Weights of a small image classifier: batches of 128.
Rows from block 2, named by matrix and row number. Rows with one number belong to one neuron. Each number is 500 + 40 x the weight over its row's rms, rounded and kept within 0 to 999. All counts start at 0. Numbers have three digits each. After the name is the row's rms in percent of the matrix's.
# fc1: MLP up (model.blocks.2.mlp.fc1.weight, 1152x192), inputs 64-127
# fc2: MLP down (model.blocks.2.mlp.fc2.weight, 192x1152, transposed), outputs 64-127
fc1.977 086:570413500578500500500500500611545500500553538531500500500500452500500500500450500500500500500500500500500500417500500591590478500507438543571500643500429500591500401500441500500500500500500525
fc2.977 096:500518440500500434500500500500500616500586500500500500500530500500500440601513515602500500500500464388396500390622500500500500500426500568500500646500415500500415500500459500500608500500438445
fc1.978 075:500500500500408500500500434500500500500412453451462500549358500500500500500512500578500500500500636500500500500429500500500500581500500500500500500549536500417500500425602433500500500500504546
fc2.978 092:500500500500500500500500500500537575500500500425500534500450500577584500577500500570500572500583500500500500431500500428500500553500500426439500500620556500500500500464500579500500500500559500
fc1.979 093:500500500500500500500500500500500434500548534500500500500382500500397500500500500691572500500500551500500500500500500500439500500500500500569466500500500500500366500500559500500500500500500529
fc2.979 079:552500500500500441500414603500500500500530500500500500500500500500554500500500500500373500500500500500500500500500500450550437500500500500500500500500582561526537500500500500500542386462408500
fc1.980 090:436500500500514500500500409407500500556500422425500500500391500500500500500500478500428449500500500572458500500500572500500478500499500500500500500500500599500500455500500500409580500500500500
fc2.980 086:564500500500500500500583500630500500500500565500561500500464500500606500451500500500500500514500416500500500430374500500589500500500500500500500500593500500500500404500500589500500417500500500
fc1.981 109:500500500500500458500500500500449500500484470500500500600500500534500500500500538500397500466558500500500422500500500500548589576500500384500500431536712500500500414553500562500500500500500594
fc2.981 088:500500540432500603500500500460568500500500418500500500500500500500541501500500500500408500556500500555555600500427500500500500500500542485500558500500527500500500500500500545463500500341598500
fc1.982 112:500391438500500500500500500500500428530500500500500500500500500500500500500525500500500428500500500500500500500607500500500500605482500500500500500500500500500500567431593448452500500500500500
fc2.982 104:500500500607555436500500558559500500500500500500500500562487500500500500500580500622500500633437545430500500500430500500500422577500500500440500500500500500500438500500554500500500405564500500
fc1.983 157:556444559500500500500517623500592500415500500500500500500500500500530500402457500500500500583432425435500500500500445500491375500500455500500632500500470500500500500500556500500500356500442500
fc2.983 133:617500500500500500500500500467500497500500500507500638500500500500500500453500500500330500669500500500434500500337500500522500500574456500549500500500500580550500500500625500419500500618449462
fc1.984 087:500500500500500449500500454500500500481500494569361513500500500500500540500500500590500500437500500367506528500595500500500500546500500500500500500500500500500500500500500500500567478512594500
fc2.984 077:500500500500546500500500500500500500500500500500500500588500520601500500392500500500500564500500500500500500500500500500500500500402666446447500500500534500500500500500500500385429515516563356
fc1.985 153:535534418476500500500511500532500544500489500458500500500500511500426590500500500436500500599500500500466500461425536559500567500500500500500457500550500596589500500500500548500500363537500500
fc2.985 106:500500500500500500500545500500500495500500391566500459571500500500500500397461500461500568449500366543500500526562382599500500398500500500500500508500500608500500573500500500500579500500500500
fc1.986 112:500500458500589500500480500390562500479500471500476408500500500500512500500500500500478511500500500500500633500500500502500355500500579500441500508421500395500500500500605500574500500500500500
fc2.986 124:596500500500500524500500500500522524567528638478447500466500531500573500528500424537401541622500500500500507500390500482500500500500500453439500500556500500528500500500500464348500488609500500
fc1.987 110:500500500500469500500500500500500500500500500567543500468407500415500500500500453634500554613410500500500547500500431500500500545587458500500500500500463500500380500450491500558500500500500500
fc2.987 106:552393500500500500500500500421577500500500565500500500500500482432500560500407500500500500500500500427500500584465500599500500564517500500500500500573500500500500457500500500360500500500465559
fc1.988 098:535500523500500500500500500500500500500513547371500472500533500500500500500471500367531500500562500500500520522397500500500500579500500500500500500500426500500550500500498500500557500500500579
fc2.988 093:577563500500500500500500384415500500500431500500427463458623441500466500500607500500500500500500500500500447548500500403618500500500500500500466500458500500500500500500444500586500586500500500
fc1.989 104:565477570623500500500500500491500585407500500500457500500500500500500500500500500500500500500500500529500500500500497500500500500500432500500531481500500500500500500500500590571500500500500421
fc2.989 109:500500500500500500500500594500500500500500500605483500500443500500500500500444500500500500500500500500500500500500500660500500500500500500500500561500500500500566500513500500549500467500500500
fc1.990 067:500500378500500593500500437549500524500500500551500500500500500470545500500500500500500500500500500500500572500500500436437500500500449500563526500557500500500500500433599500431500578441432628
fc2.990 075:500582500500500500500428550500500565500500500443415500415461411500500500557530447499652448500500500500500587500606500500565500547500500500550500500500500500500500427500500465500500500456500500
fc1.991 118:500487500637500500500530500411500500500500467534500491500455500500500500500500500500575500608443500409446472500500500565407500500500500500500500500467500500500500500500602450500500500500500500
fc2.991 110:500500500427500500586500500500500500603500592500500636546441500570500500433500500500364500500500500451500386500500500443500428500500500500500500418500500500500500500500608491398590500500569540
fc1.992 087:590415500500551593500500500500500500660500500500500500500500500500391500500500584563500500500500500500465500500338500580500500500500573500484500500500500500643571500585500500500500500500500500
fc2.992 097:527579500500602500500500500500451500500500500547500487500500500500500500500543500500522594500500500500500500391428500592500500356500456414452500500593534500500500500500500500500500500500500500
fc1.993 100:500500500500500500500416500500500576500603500500500445500500500500483500444420500500500500570434500473500593500500430500500500500500500500500500500580388500500500413585500455538415500556500538
fc2.993 092:500500500500500414500500500500500500500500500500606500500500500422500500500406500500500425500570564549500500387576409574528500442543406500500542500459500500421500500500439539500500500500500500
fc1.994 081:500500539402500500578483500500500500500500500500560612500500500578457500500500500535500500500500500571449500500500558500414500500443500500500562500500500456391500500500500500500442500500500500
fc2.994 101:580485500500500500344500500586500500500500500500500500541500500500580443543500500532490500500573500430500500431500545500500429500500500500500473500589500500439568500500402478551453500500500544
fc1.995 083:536495500342545500500438500500500575500500500464500500500500500500570460500562543500450500500500605500500520500382500500500500425582500500500500500466500500500357500500500500500482601500533500
fc2.995 104:500500500500500500500500500542445500500500591500439500446538500500573500500426463500614500396547454500500500557580554521410500443540500425431567450500500456500500500461500474500500500426500500
fc1.996 080:500500500500500500464500500500470414500422583500500500531401463429500452427441500500500532412500500521500579500500500500500500500500500500500500417500500461500500500437500500500500578500453413
fc2.996 079:542547500500464500538422500500500422500500500553411500447500500500500456500574500500500500427500500422569567500466500500500500542500429500500500550427456500500577500573500568500445411423500537
fc1.997 079:500500408500502500500500446500500500500500500500441486500500500558500500543500500544500438484485663500500500588500500500500585500500500580500500500422500500417390500500500499500391500500500500
fc2.997 085:500500594500564558500537532500561583450500564500500500500500500500500537500417429508500500500500403500670500500500500448432500500500500500500467535449535445500563500471500463500500526500556541
fc1.998 156:500431500500500552500445559500581563500553550505546456445519434457500500482467450500482500561477464424500566500500500500500500500500500608567500615575455510593500460558500500530500402500500568
fc2.998 112:500516500500500500500427500500500619500500500548500500500500500500456500500520426500500500500500500500500500500655386500500500421531416500500500500500459522500500500580409500569500500500443457
fc1.999 129:500500500500645500486500500500500455500500500500500500472501500500500464500500500500500500500457500500451556500500428500500500553500500500500500552500500500500526500500500500610475500500500500
fc2.999 103:606500482395500500500500500500500500500500500500500659552500552500574500500500515609500500657427500409500500500500500500421500645500500500500458500500500500500388500500500448500457500500500500
fc1.1000 101:500500500500500500500455537500548500500597500500500436459541500433500500530425500500552500500500500439500500500534500500500500500500548500500500544464500500581500500500500500538500500500500500
fc2.1000 104:605500500432500500500500500500456500564500500500500500500500500410433500427500500500572500579500500500399500500600374498500500471574392500500500558500500500554500500500500500537576500500500549
fc1.1001 134:500500500500541500500500500500485500500500500562500500500500500436406500500500500700500479613500500379500500531500500500500500500500500571560500500500500500500439500432500500500423500500500500
fc2.1001 124:500500500500500500500500500500500500550500644500500500545500543500500500500500500500417500500500542383500527500500590500500470500500500500519500500534500529500424500452500577500500422496500500
fc1.1002 071:500563419500500500500500500500565500419500500569573447547500573450500562434500500500582570500500500500500564440500500500500500562500443500425500414500500500500549500500500500500500500500500418
fc2.1002 068:450500567500500500500500551500500500557500500500500531555456500500500549500580500500500543433576500500557500500500500500500500500601548500451428472546500500500500500500374500588430500500500500
fc1.1003 071:500500500576439500500451500500500443582500500555500500552500500500500535500569500500500423588500500421500500500500537460500362500500500500582583500500500500500500500500500500500500500500500500
fc2.1003 079:609500500500500500500457500500500500424500500500500500500500500500500500575500500500500554569500500500500500500500500425500500500362563500422456500500571500500473500500500500500500500500500500
fc1.1004 070:500500541611500500546500500384500420500500500500432500461500500500500500500500500500500528482500500500500500544500500500415500465475500500500500407500500500476500500500500541500432558500500500
fc2.1004 085:500452500500500500500480500500436500621446500554447500418500394570500500578500500500500500500500464500401419500588572500500500500500500500500457500527500530536500500500500500500500500500458500
fc1.1005 141:500500500587500500528500500401522500500500500500500500500500546500500415500435500500500500500456500500500500500500500500367500500500460500523500500500402500500500553500500500500500500500500500
fc2.1005 171:500500500397500500616500500459426437500500500500500500470487500500500500456500500500349500605500565500500500500330500500554484500500459500500500432500500500500446500500500500402500500590500500
fc1.1006 091:500500500500451460500500500500500500500500500500500488455500500500500500500500438500500500500500500546500556423500435500500500414547500500500409500606401500567500500500500464544500500479439500
fc2.1006 109:500500428500500500500500500500500500552500384472554500461500500500500500460500436500500500500500500500410500500612500548429513397468500500500500588414500500460429500500428500500500590427520500
fc1.1007 170:384500393451500572500500500598578500520500500603605500470480500467466500500500500500532500589454500500500500500460500533500500500590480492500457500500434507500385450500500500556542500500371500
fc2.1007 163:500500500500500500549500502500500551500546500500630547456500453500500500500420435437560500500433550500417500500500445594452442500500461500565461575537500537535411446500500416500500500500456500
fc1.1008 091:500500500500500451500500500544500500500394500500500565542500500500403430500500500500500500549500560500572387500500500500500500459424500500448500500500500554500500516500500462500623495500500428
fc2.1008 098:419500500653500402500500500500471439394500500500500500500458442500500551455500500500500500500500500500500500500500609500500534466500550500500475453423500388500615500445500500500500500500500500
fc1.1009 131:500500341500428500500469500583600500500500500581500500500472500500416579500500500500556500626440500500500546500500479500500432559593500500500500500500447500500500500500500500500540500500500500
fc2.1009 138:500500441500500500500381595500500500500565500500500543500458424500500552436415500500500500609500532500500500500500528500500500500500446500500500500471500500500458500500500500500500500572500500
fc1.1010 108:456442560425500500440559500500348500500500500525435479500500500500500500599500500500349500500500500500623500500500500500569500500500458500500596500500500500500537500500500500500557500500500500
fc2.1010 097:532484500500459580557500500500500500500500500500425500500500500567599522500500537566500500500457460563500500500462432500500500500500500500500500500500500521500500500500473546445500568500500500
fc1.1011 092:500442500500500500567500500500500608500514500500500500500500376500508500599568497500500500500500644500395500500500500500500500500500500500500465518500500500500500500548500500487500500500500500
fc2.1011 088:562500623571571500428449500500557500548580500500500500500500500500500500500500500512448571500500500500584500458500550500500500500500572500500500500427500412437483461456558500500500405500500395
fc1.1012 085:500500500617500475545500500537500500588495500455500500500500391500477500500623500500573534500469535500500500513500532500500500500500509582560500500452500500421500426539558500500577500500573500
fc2.1012 090:500487500569500512500500500500500500412548500464500500500500500550614426500500500500440500500500500500577500461448500500447446500425591500500555500444545500434606500440526500500500500548500500
fc1.1013 108:500500500500500500500500500500500456462500500500500500500402500473403500500500556443571459500500500500500500500500500463500500500500552600456500436500558500500536500500500545408500500500500500
fc2.1013 127:500500500500500500526500500500500387500500500540413420500500500500483470427500500500550500415463500500584572549500561500527500500439500465466500414500500500500581500500500574500500500500500422
fc1.1014 099:578500500556500500500500500416463500500647500500500500500434500500499500550427500500500500500456500512500522500500500575407484500500500500500640463446500559500500500500500500500563442500616500
fc2.1014 113:500446500500500500500500500500500500590500447513534500500500500473500500500576500500500476500500592500429366500500500500573500500500500533500500500500500546500500427500500567500500503500608500
fc1.1015 063:550500500500500500477500500438500500500517500500500500375500439500538500500500500408500500561500500500500594577510500398500500500500500660500500500588500500500500500500500572426500500465500500
fc2.1015 069:500500500448500500442500500429563500500500373585441500606500556500500500426500500500500500500500500465500500500454574500655361500500500428500586500500401500500500500500500500500500453500500500
fc1.1016 068:584500536500440500500421446500455463562500558576500500500457561412500500500500500530500542500563500563500500500572500500500500500455500500441454500500500500500500500500531444500562500500500500
fc2.1016 070:500500500500500500500500430500500500500561500455500500440500500500500500500500445433500500500500500575590500500488566550500500500500565500429500500563500425540500500450500500500425425500500441
fc1.1017 116:500500444486413500568562604587452548451486467500531574500468500561500500477574525574500500500500500500500500500500500591500500603418500500580500457500500561500500500500500500474500500587500553
fc2.1017 085:545591602561500432500500500500435500465547500500500500500486533442500448500500443500500500500500372500551500500515500426589500518500500417500579500500500500463500529500500500500500500367510462
fc1.1018 079:500500500500500500474500400425500500510500500500500500500500500541518483467500500367500500500500500500493500421500500440406500500500500500500500500459500500500500500500500500546500567500500500
fc2.1018 100:426455500439500500500500431436441500500398500500424567500500431500500589413500500500500397546500551578500500500442500500500500500500445584500434481500500500500500500500500464554500500500500500
fc1.1019 077:500549500449447476500500441500500500500500500360500500500570393500500438500441456500500500500562593421598433500500500500409500500500500500500500500500500500500500500500500500500500500500500500
fc2.1019 107:500500581436500500500574500500500545547445500500525500500500500563500441500500500457631500500500568596500500500630486500500500500558500536500500426419500500500636500500383500500525500500500500
fc1.1020 112:500500500500500500500500555500500500500500500496624500500516500500499500416500500390500514500480500500500500500500450587500500500509500500500500564620400500651500451500494500524500500500398500
fc2.1020 113:528500500500540541500500441404500556500500376500500500500500500500447500457500535500500428500422500552399500566500436500500500422500460500500552500433461500500436500560453514500550500416420500
fc1.1021 096:500500500500500600490500500431500560500500500500500498500500500500500500500500500500539500500452500500481568535500461512500500500500500594588560546500379464500500426500499500500500500500500500
fc2.1021 087:500500566500500430565421500425500500500500422539569500500570500500460500500529447500500409500500500500500428500500500500552500550445428500500531586500422546500500553500464546500500500500500541
fc1.1022 136:500406500500500458500500500500434526500619589410577480442535500500500480500500500380500500551500500559500500500390446500500500455500500500500500500500454500462500489553500500500500500552573563
fc2.1022 104:500500500500427500500500389500462500510500500500500512433543500500500500500547500418500500395559578569500500500500391500500500500590500500463500558500537500437500437565421500500500572500500500
fc1.1023 082:500500500500535500500500500500500500500500500500500500500500500500500500500500500500546500500500500500440500580500430500346500425500500500543500435543500500407500538535614500500500500443500500
fc2.1023 077:500500500500422500500469500500393500622520561500500500500500544602500500415500566500500500500485500500550500500500500500500500500418500500500500500500419500552500528500500472500500500584500500
fc1.1024 079:500512627500555500500550452421500500540500500500563500500500500500580500630500500500500442500500500500500500482449421500500500500538500500500663500500500491428500500500500500458500500401478500
fc2.1024 082:500500459380500500605577428574403500500428500500500500500500500500500500578500500500500500500500500595500421500500500500500663384500500500500402500500500560500408500444500425500500500500544564
fc1.1025 067:446500560557500500454500500500617500500500500500500500423500432412548500500500567413500500394500500500500499500427500573500500461550500500500500500500500500595500500500500500500608500500372347
fc2.1025 099:500425500500500500500500500500500500385500500500452500500500500542500389500500500584500498500559414500500500384500500500475372500500500500500500500500500478500500500589500500500464404500500377
fc1.1026 086:500439648500459500500455500500500500500500500435500430500568443500500500432500500500500500500500500500500500562569437500500500500415500500500490500547500500500464420449545464500500421452465500
fc2.1026 091:500500572500425411500500500470500629500500434589500500525500500500457500500500500580591424500549500500500500500500500500500500452500434473595500500500500500500500500521537500500500464500500500
fc1.1027 084:387500500500500500500462500500712419506500500500500500474500500453500500500500500500500500500500500500388500500500468500500500500500500518530407500500500500500406500500500500500500506574500500
fc2.1027 092:500500500500500500500500500588616500500500500500617500500584500500500500500449443445500500500554500435514500500500500555500500500468500532500500500459500389500586500436399367500500500447467573
fc1.1028 078:415535500500500500500500509500500500463377444366500489500500500500500500500500500500500500500445573500453500440500500500500500500530500492548500500430500500500500500500502500440418585500500500
fc2.1028 098:416500419500413500500500500500465500529500548500500500424557500500500470500582500500500395500500500500500500500669500500595500500500500500589408500500500500500571432500500435594543570500500500
fc1.1029 152:500500500500500536500500500365500443500636500500500500500500500461500500500445500413500500500459500521560500577480500500367537500508500494500587500500442521500500500500500500453500500500500500
fc2.1029 143:500541500371500536583500500451500500500500431500523601500500500500476500500500500500500500500488583603477378500500422500563500500500430500500500500500500500500500500500500500500483579500567564
fc1.1030 072:500467431500500592500500500500390500500500500500500500412500500597439500500500500500500500500500540500500386500574500429500500500560500493461500500500500500500477500500500588500500500500500500
fc2.1030 088:500500479500500500500500500591500563500500616500500500500500410500500500500500444563500500500500500500500500430500500500500500500500500500500500500500531406382500500500500580500500500500593500
fc1.1031 096:500550500426419500500500500500500500581500500500500500500500500500500500500500577500449567500500500500500500500500500500500558500500500500500500564500411611500500522500500458469500500567376500
fc2.1031 119:500500507500416500500410500500500474500500500500607415500500500454500500500396500500569500434500500500500500500500500579458500500500500530556500500500500500500500500500500500500500500500500500
fc1.1032 089:500500500500500500500500500500500500663500470500500500511500500500500500500559430500500466500500500500500500500500414441500500580500500500596551500500500500395346500500500500500500500500500500
fc2.1032 092:447450500622500500500540500542554466500500500500500382500500423531500527428500500450489500420500500500500500500500579500500500447465500429500584500517500500500584570500500500500387423500500419
fc1.1033 093:500500500603500546500500500500577519500652500500500467500500462432546500500500500500555416430388500500406500500500439500500448500500500556500597500500500406500500479500500500500500500500500531
fc2.1033 082:500500500500500500500390500563500604585500500500500500500528500500430573500574500500399500671500500500500500500500500500500500613500500500500500577500500500500500500500500443500596500500500576
fc1.1034 128:500500500545500449500500435500500500459534493500500572500500500500500480500500500551500401500500500500500500500500595589413485500440500500468500500459500500500500500427615500500442455500500547
fc2.1034 100:500500527500592500500500500500500500500549581500500500570426500500500557500500500500500500500443500500500500500454602548500475500500500500422570500500500500500500500406500500500553500500500500
fc1.1035 099:500433500500500582456500556558500500523578500500593500433500500500500500442415420500500500586446447500471500500500500656511500500500500584561500500500364500545500500575447500500500500469406500
fc2.1035 092:500500500500500500500500490430500624551596500500566447463500500411500500500500533500500500485500548500376500500500500500500418386500500500500500606500426500500428500500463500500500500500500500
fc1.1036 066:447500500439568562558500574500500425437500500500500581448500500422500500500500433500557500584500500572394590500500569500500500500500500500500500500500500500491500421500571500469412554500500500
fc2.1036 065:500500500500443413500500553500500500500500500500500387500500562500500442500500440500500500500428500500500500500500549562375452500500554500500500500500500409500581439569446500500540500500500500
fc1.1037 081:568500500500497500500500402500500500500430500500500500500412500500500500500500500500500456500500640500500500538500551500500500500471500500500450500500500500390493500500500557500500500500500594
fc2.1037 080:500500500500500443500435500500500578500500500500500500390439500500560500500396500500500500500500500500648500461500535500526440500500500500500575427500500609500500500500500500587500500425500417
fc1.1038 068:500500568500500500548500500500500500500500500500500500500500500500500500500500500500500500567420500500392472500500500439500500500500500500500500500500500500500500500500547430595500443500500500
fc2.1038 078:500500457500500500500448609557500571500500500554457500500460500500500500500447500500522551500500500500500560500537500500500408500500500500500500500500457425577466500565540500500546500500564500
fc1.1039 122:500500393500500500500500500500500500481407500373500570500416500500500500438500500500500445569500500500500400429500591535500595500500500618471370500500434500500500500471559500500500500583500500
fc2.1039 138:434500500658533500500500500500457500500500500500500500500500500500500500454500500500566500466500500500500500593582500500500500500500500500459500500500500437500500632500500500500402500500500436
fc1.1040 117:500500500500454500461500500500500500531500500549553444500541500500500500500456500500500500612421414590467500500500500500500500500544500500500500562500424509500500500500500397530500500500500500
fc2.1040 107:500500500500444500581500500500500500500500418500500616451500500500500500500500500500500500500425554500500500535500500500500500413500500500500500500500500600500413500545500522408606500500500500
fc1.1041 105:500441500500500500580474500500500528500500500584500500500500500586500500500500500500433549500500500458500446500500500500550500500500500447532500500500630439500500500542549500500500500500477598
fc2.1041 087:500500500500581500500500500500500500500417411500500500508500500559500500580500500500417500500500513500500500500500500487500500500500500500454500500500528500435500552569500500500500500503591452
fc1.1042 060:500500500510500500500500500500500500500500570500589500551528500408500571584500500571500500500500467411500500500500574579500500552500500500500410500500436500500500500500422500500590500500416432
fc2.1042 063:433413500451449573500500500500500500573500411500571500500500553500404500500500500587442500569500500500500500500600433500546500424500500500500500500500500500449500571500404500500397417571500500
fc1.1043 108:621500374500500589500500500500500500561500500500500555500350500500500500500500500500500419500500500420407500500500500554500500607575521500500500550535500500340395500500500500491500452500500500
fc2.1043 073:500500500500500500412500500500500454500500597417500500553448500500500424500500457543500593572500500500500585500500434550500500500402560500500581500500500500423621500441577500500500387500500500
fc1.1044 081:500500500500500569472396562500500500500500531417500460500500500500500500500500500580500500500500431500423587500500500500602500500500472500560500500500500598500500448500500500500568500569376500
fc2.1044 108:500500500500500500500500500500500593500500500500500500500562500441500500500500500500500500641568431420404472380500500500576500393421459500500500588556500500500500500572454500582500500479500500
fc1.1045 121:367536500500442500500500500618620500500500500500500500500500500458430500500500500500500500626426528500412567500500500531615500558500561530500500500500448500500424500547500500557500500500500500
fc2.1045 140:500500500500500500500394500500500500500500500569500500500500458391500500500500500500500500500500541500500500500500500559500500473550430500500500607500417500500500461500500500500556599500432605
fc1.1046 082:555500520500544584563500500500569500500587573500559500500500500500571500500560500500500500500441500500432500500500500500500411500552539578500500500500500500500500500500596500500393500421500500
fc2.1046 083:614500500552500500372500500500561500500500500500545500500439500500500389569500522500500460500500500401607535500500500500500426500500500543500453500567586500410576500585500500500406432500500451
fc1.1047 168:552500500500500603500537429500555549500500500500500553500420500477518500500560500500500451500500582500500412500500478500468500522576468500500500549500500500464412465500500563500500500527500500
fc2.1047 138:500500500573500500500424500500500500500500610458537373500500576388464500500500500522500500500435500394500500500579500553412500446500500500499500500447500500500500500554500580500500500487500500
fc1.1048 111:500500500589598500500561500500500552500500500524500500578500500511500500500593432500500500500500500500500500500619500500500500500500500409426545500500542449500613500500500500500500486500500500
fc2.1048 115:433500355553500500500500500451500500500500642500500500453500552500432500500500500620500500654500500500500500500500500500500500607500619500500500547500500500500500500531500500500500500500427500
fc1.1049 073:500424500500500547500500500500500583568500500500548500500500500462500455500500500500500500500500519500590500500461500500500500391570411500500513472500605500500500408500424470500500500500512500
fc2.1049 079:590500500500500500500500500500500623622548500500500500500410500500500500500500500500412500500500500500500500500437500500500500500500399500500500500525564500501500500500500500500500500500536556
fc1.1050 132:500500500500500500500500400500500475486500500500467533500500500414500500500448500376500500500458500554456500500500500543384500420500500500500603492500384500412500535500500446500550500445500500
fc2.1050 166:465500500500500500500500500500500500500437500500500569500500500601461500500500496435500581500500500589500500577500500419500557540500523500465500405500500500478439528500569500442569500500536500
fc1.1051 110:500500500469500500500500423380402465449500500419500500428500500500529500500500500427500413411500500500578500500500551500500591500500500500500500500404500500457500500500500500500500563500500500
fc2.1051 119:557500500500424585500500387500500500500500500500500500500554500500553500542500459500500500500500558500500409500500567500500500500500500536500500500500500500562500433500500500500500500500579607
fc1.1052 134:575500571500500500500422500569478588533500500500500445500500500430500544460500500500500500528484464500500500500426500619536500528500500551590500500576442500579500500580500500500500500500455530
fc2.1052 103:500500523500524500500500564500500645500561500500500500500500500500543500467500505583500500500500500569409500414500398500500500429552402447500529622500500500500500500529452451500500500437500500
fc1.1053 084:500437500444500500500500388500500500500500500500500608500500506469418429500500500500500456500518500500500500500410500601500500462500500500500500493500500500500500500493667500493500500471500500
fc2.1053 090:500500500500500500500500500595500603500500500500500500500500500500599408500500500500500500500500500417643500500500500500500500500394500500441558445575500500500588500500415500444500424500500559
fc1.1054 102:405452500500500432500456500500314541500500459500500500500500500500500651500579595506500500500500500500500500500500500500500500500500500500500500500500610500500500500575500500500471500500562500
fc2.1054 106:500500500500500500500500407500500500500500500500500500524515500597535500500500445500500641500526500643500500500429500500500500500468500500500500500500500500424500500500494537500500500500500500
fc1.1055 141:565500500565425500490528500500572500500500500371500584510372500500427500532505500576500500560500500500500500500500500500500547500500500500500395500500506547500500530500500459500500431500500500
fc2.1055 111:417500500500500424500500500500500411500500439500500500599500500500531467542500521500500500500500500500500546500473500500500500500500500500500500500500500500500500500450565500500441365543500500
fc1.1056 123:360500372500500500500500595500624500556500500500500500500500500500500500500500500500500500622444500500411542412500500492500500500585500500500500500500409500612443500501426500500500500500376500
fc2.1056 124:500500500576500500500500500500500500500594500484655500500464500500500500500422439500500500500500500500500500500614415500500500500500500558500500500500500500490500500500500500500500500500500500
fc1.1057 093:466500500500500500500500500500466500500500500500500504500500500549500500500588500500500412500500500500500460500500500500500560500500500500500500461500500500500433500500616564466430500527500557
fc2.1057 072:433500500500591500500424588500500570500579500500500500500500525500564500557500500500463500500500500500500573447457500564500500500500574548500500564500553500500500500500500500500500585419555500
fc1.1058 065:500500500603500500500500567500500453500500500500500500500500500500593500500500558500395500500578557500541500500478500429500543500431500541500500500571500500455500500500500500463500500427601615
fc2.1058 074:500500599500500500500568500585429500500451544585433415535500500500593500500500500413500554500500424456500500500471545431428500500500551559500458557549559556500500500500500582500500500500500562
fc1.1059 084:500500500500500500500435580500500472523500500500585500563500500500500500500500463471500500620500500500500608500565448593577399500500452500500500500500500500500500500545500413595500500500358500
fc2.1059 113:500500443500549500548407605500500564500500500500604591500500589500500500500439500500500500500500500500500500543500500579500500500500500500523451564459444570500383500500583441500554500500500500
fc1.1060 137:500387471572500500529444500459500500500500576500500500449395500500500458500500446631604427500500500500448500535500557500426500500521500500500500500500500500500500500500592500500500500459424541
fc2.1060 114:500378500537500500500500605500460500500500500500500598562397500500500500500500432500408557500500500500500500500424500500500500500548500541526560496543500500500500500500500500500500500500535500
fc1.1061 074:500500449500500500500500500500500500500447500500413500500500500523500559500500546500500556500500500377500425500500550500500500500394522500500500452500456426417418500500500500500500500500500500
fc2.1061 089:500598500500500434500500590590500500553500500477435500533500540500500500500390500500456500437500500450500500401500556500500500491492565500500423500500552617500500500470568500417500409500500384
fc1.1062 076:500500500500561500500500500439460500500500426500571553500500500455500500500413500500490500500500577500500565560500500500500530500500500500500500500500500500500409500500500440412500565415546500
fc2.1062 073:603538500500500500500500435500511407598437500500500500500500500500500500500500500500500500428498500610500500500500500500500500578364500500500500500500566500500438500500500580403500572500564500
fc1.1063 095:500444500500500500434500500456500482500500500500500525500567566500585478500500500500384592456500500500500500500454500500500563500500500500500500500500500500500500454500500500571500500500501500
fc2.1063 106:500621500500559500447578500500500452581500500500500381500500455500604500500500500500427500500552500500622500500500500500500480500500565410500461500500500500422492545564500472500500500374558500
fc1.1064 090:500582500536500500500500500500566500439398530418500500500500500500415500500500500500500500500500500500500500500541500500561500500429583500447500553595500500585556500500500542458500456560500433
fc2.1064 101:500500500669500520500500392377500500500500555476500384500500500500500500500500500513500500403500500500500500500609500500500500462500500500500500500446500500500500500500500537500500500500500500
fc1.1065 069:500500500500500434403518424500500500500500500402500389500500500500500475500500500500500500500606500500581500500384551535500500500437542500500426572500355581477569500500500455500500500500452393
fc2.1065 088:423500423495500436500500500456457423500500481500500500589574580500572553500497472442500550500500500446500566500600500500500533500500550440500570471455559539592500580500539531467448541408500500
fc1.1066 144:500500500500559473500500500541500530596469448562500500500462500500500500500678500588438537500500500500500500500500500500500500553500479500538500500500597471500500477500500560500500500500517548
fc2.1066 105:500550500500500500484615500500500500419432420567500500500500591578500500500500562535500608500500500500500572473451371500500500500500500436467500500500521500500500500500500581453500500500500500
fc1.1067 073:500500500500500500540500582500500500500500448582500500440500500385500500500500500500500556500500500500500500562500500445500373548590437500500527462500527500500500458449500430500500500500500527
fc2.1067 083:500500500500500500500500500534535500573569500500500500500471500500500448500430500584500500500500500500500500500500481450500463616500500500543573500537500500562500500536500500500500500500500500
fc1.1068 116:500500500500500500449500500500500500500500500500500649500500500589500500500559500500427439574500500529527500500500588461500500593500500500500500500500572500500563500474500500390500462597507500
fc2.1068 100:451500500648500500500553578403472500437500532500500360500459556500455474500437500500598500500500500500558500500500500500500500500500500500458500522500500500500500500500524500500500500500500458
fc1.1069 112:500500500587391500500556437500500414500500500360409621500352500500500500500545500500500500500500500500438500466500500500500500622500500500500500500500500500500535592500500500411500450500500500
fc2.1069 077:500500590500500500500558559500500500486600500500452500396500500355518500500500500500500500500500440500500500500500500500500500578500500500500499430500500500500500500377500534500500500350500486
fc1.1070 086:500542500608562500500500500500562448450500500500500439500462500500571452500500500500553500452481500500500500500500500500457429644500500534500548500465598500500500553415500500500500500500500567
fc2.1070 092:500451396500403596500421500500500500500500500500500579500500500500500500500588555500500437500500545500500500500500500423566440500500542500562500500500500500500512500500500500562500453500500580
fc1.1071 086:459500500500500561500492500500500433500500588500500415500500500550500532500500500423500500500442542469500500594500500563404500434500500427500500500500500500500500474500500500562500500500589565
fc2.1071 103:500500482500500500500575378536500553500538500500467500500500500500500500500500500500500487367500500500500500500562500428530500414552500500500500393437500500379500416578395579547500500500564500
fc1.1072 156:500500449500500500416575500520500500463403467364404608524500500597410500447544582500500500599500530500516455500500595500500500580500586500500500412500500567500500500500500500500500463500500500
fc2.1072 121:500500500500547500500500500425500500500500552500478500500500500438500500415500500500500500443500500500500500604573500500443500500500500500466500500430500471500500627437500500540500500500486455
fc1.1073 106:500500500500500500500546500403500454586500500500423451500500500500500443500500500500500500500500500500500500565500500500500500500500500500500680500500500500420500500500582427500500539506500500
fc2.1073 118:500424568500454500623500500552416500579500500500500500500500555500500500449607500500500500500500500500500500500500500423500485588411500500500459404582500500568500500417500500406500558500500500
fc1.1074 083:500500500500442576500500500500500500430577444500500500540500500500500500500500449500500500500500500500500500500500500500500348635500500500441500448500500500500500500520632500500500500500500436
fc2.1074 073:479411435500500588500500500500500500579500500526500500403500500500408500405461500553500500500414448500500500500500500500500500500500550500500560500500500500500500563500500500417500468500500587